{"activation": "gelu", "layers": 6, "beta2": 0.95, "adamw_weight_decay_other_params": 0}
Rows from block 3 of a small image classifier, named by matrix and row number. Rows with one number belong to one neuron. Each number is 128 + 32 x the weight over its row's rms, rounded and kept within 0 to 255. All counts start at 0. Numbers have three digits each.
After each neuron's rows are labels from the 100 images, of 14848, where the neuron reaches its highest value: "strongest on" is what is common among them; "patch colour" is the nearest of a few named colours to the mean colour under the peak. Only what is clearly more common there than usual is listed. The data: streak pictures of flow and ridge fields.
# fc1: MLP up (model.blocks.3.mlp.fc1.weight, 320x160), inputs 0-159
# fc2: MLP down (model.blocks.3.mlp.fc2.weight, 160x320, transposed), outputs 0-159

fc1.84:163163126139154137116098182164137115144158097149139093149136073074131107168103144169152127142084114102113144121161111148050160123111122139118186096112140090188091106104137122073107048119101131175142156106120161163161099142117143171082127139126148100172081105106007101081096118149121113119109144069151145106114172174131135174146111098081125084192076158137079140135164130128146123137188134190145140089123109073092127172171059156153126148084135133165125154105100155090105169125157131
fc2.84:122145141115119083134086191166071125184156105156110139160116159172123177124136121128125107151091045122093101144127094161150160139070161059123150067100085096195173101122178095123097157096096084164166166162088159162129116129148146105117123133118137074105100171167093143147089173173174118182113096140162087109089117117088131107114128152155164137131165148092109154140251135194128083080141153123149190136172119117128112131138108166167137138112146121088117095135129126110121097091117165
strongest on: spiral; saddle
patch colour: black

fc1.173:087139117144063174130157133139115107088112115171150084114119114104076200143166095101111119114129162111132118122129171177148117140117092040142073139180151102051127111122170109129173125134115124165100119096194122162115102128139147146144122096059133116155100099128108102091115104131143097172118160169145087114102064168116109133105126078064118194123157188066196100123121158177200112162150080133120162146094157124133133143096169122118141155139121142141138080105066125123111188147171058
fc2.173:113097158114132165142071122137085099110076141158110123183095134104158157117144164206133073149174114121135114098100156134122166087167151130082138148070087084166126102182100099189180173177092138138130092154205129168127128172143115090124138187155100129150142103158106088119105103151115169101183091141128080148144155093096110088105083146125086108140186109098119123120119136056069143103093158147142118106099081091115135107134179143140173142121110139153108102144195087154131060052145118
strongest on: source; saddle
patch colour: black

fc1.116:133104123102100124129145121131059180155185140121074145129177160105185148142167154142078123133109137065090118139127154111116135110132213134116169063128119101106160149164153134197101181092134095136169097101119145177114100176120104138095082074124146154137211157109126163135086146217131120142104188133108127108098176130135100121148040136151103154075138155074138055140117130159137111157120110060140104115101130122085145112127095148135098137053123076114161102123127172107130097117094129
fc2.116:166157139118139149096141115140094110139156132043137116100162080143131102064170066075106133118129102120153116160181132139088117090128139121128142090138103155115145102160105118130157114125224050085109134115150112174157149123138155121117123121162153129115172123115090113114109175129117128127128212140140119154145139119112040121169084131129122134148114096050137132170128102176167105136140133114120148119177040135011137133138052122060128101108143104146139143113103153119047133079119138
strongest on: parallel
patch colour: white

fc1.108:128111132097107116144104165137118118092149140119135174147148144148063133157194136142137134155206091112108092096165150039124115122159164156111140101144172082125124084055212080183164140084164072134096099062122125122160107158119144161173095118144129094106169109108151153151133202133154090153152184125126148112140110129073087134096113171138155160190136136180114115187116149167170137145143079124112121102116105118116168095156137133086152127153166136154204142137079100126065126146118184
fc2.108:117136105146147049148119100091142145132126115166102124172152186137128123105144120119067114116127086075150103092136141111133109062183078129133113074153099119202153067143087099161089144157167135136084091078146160117195125065152096128128172065145086132123124113109120103165128188094120103154166136119202147064144114125054144157086163123129097164132056188150109046174121154108180133123110126138125135156157085191139134146114123126113161078139088097133165105106114154142150128119122133
strongest on: parallel; high contrast
patch colour: white

fc1.4:131135145136113102124170140102124073136152110146160088155162198171127112161049127148156109178098100127142090113119103124083134152160142192151154051087120144112088130175130171164107097159117084147171130113111089130112144128118110132138128161164128080087083101135131129138178133111143181124141121134111136100124212137133102098165188177112167165116134099116135150133150114124154129172062182059171047148146129125140126150109098121128154225181149105129207136144108076121138159130053126
fc2.4:126140101093069167179132094140194148144099173125059173182104093099154164193090136070138172111148130147135109169048133150120164093129172104135147129079057103182117163102114112104117135089161167135130140095115143166098121092112184180115152109145087125164131129134110142139137171101110102116106126146084086115154092100129126140087169106165087168129073050141156086110139108130103092102177121065141141134129128153150116129167150141175168088106123138152099091075189183134169146141155178
strongest on: source; pair of whorls
patch colour: black

fc1.42:144168170115127106051110125156153166128158145047134158128190173113153150137145149152108137116121159129122160091091134125057105120137106054115129110139145068104124104100120115120143179113111076095121109139146103155153066149107131100158130076123202109116192120101119137089085122144117112152073172162130176156110137124110117119101128075091130185115093112196116126157100148155108141174059138170103139105149118085114086133123165146116165072125066131128217107104073120084174160141063138
fc2.42:140154116105131114080182083106140144130195176128100169084139130086122138176138133122036112150149150136171136048137084117069125124102137070096158130118115085155124075139155102131201192145153069087143129144199116138137136142148149129147163082115126108161171077167158135126079113177135107152110107124066139129122162072154081051090157125109106128114134104086114105144123131120218154128127141130179139126173113142108086134105173123167174065087132157126128114154138160127149114176104100
strongest on: parallel; high contrast
patch colour: white

fc1.309:132200119099160114079063102137129158138107098134151127146120157105109194142096145141096150160126087103090160174121089094074125131073138158140155075142141155106083126105154084162164127070158133105156080122156118183158158171114113170159147119176114170136139148134079073069157088100155099122125206053113161178048079133069156172059125119148130167111099091118160142172092117170119168129139071102107129122135086115120123144156147140124154136128142136183134170162092093084141139118145139
fc2.309:149149141156127137080140140111122183097089153064107139169203125156132116117101145101124145163116058113134113075160189166144135112142122096163133150066151156160096072120133080199159119079180151164129155076107126127117123111108131095151150095130104096136153123101150190126171109150128132090160156174110156143145046144081108104114210198122118162102162104147133135176176168162141139092150151106153137178168097163166158102158166106139156138185092196144121083139176142097122142113173124
strongest on: spiral; high contrast
patch colour: black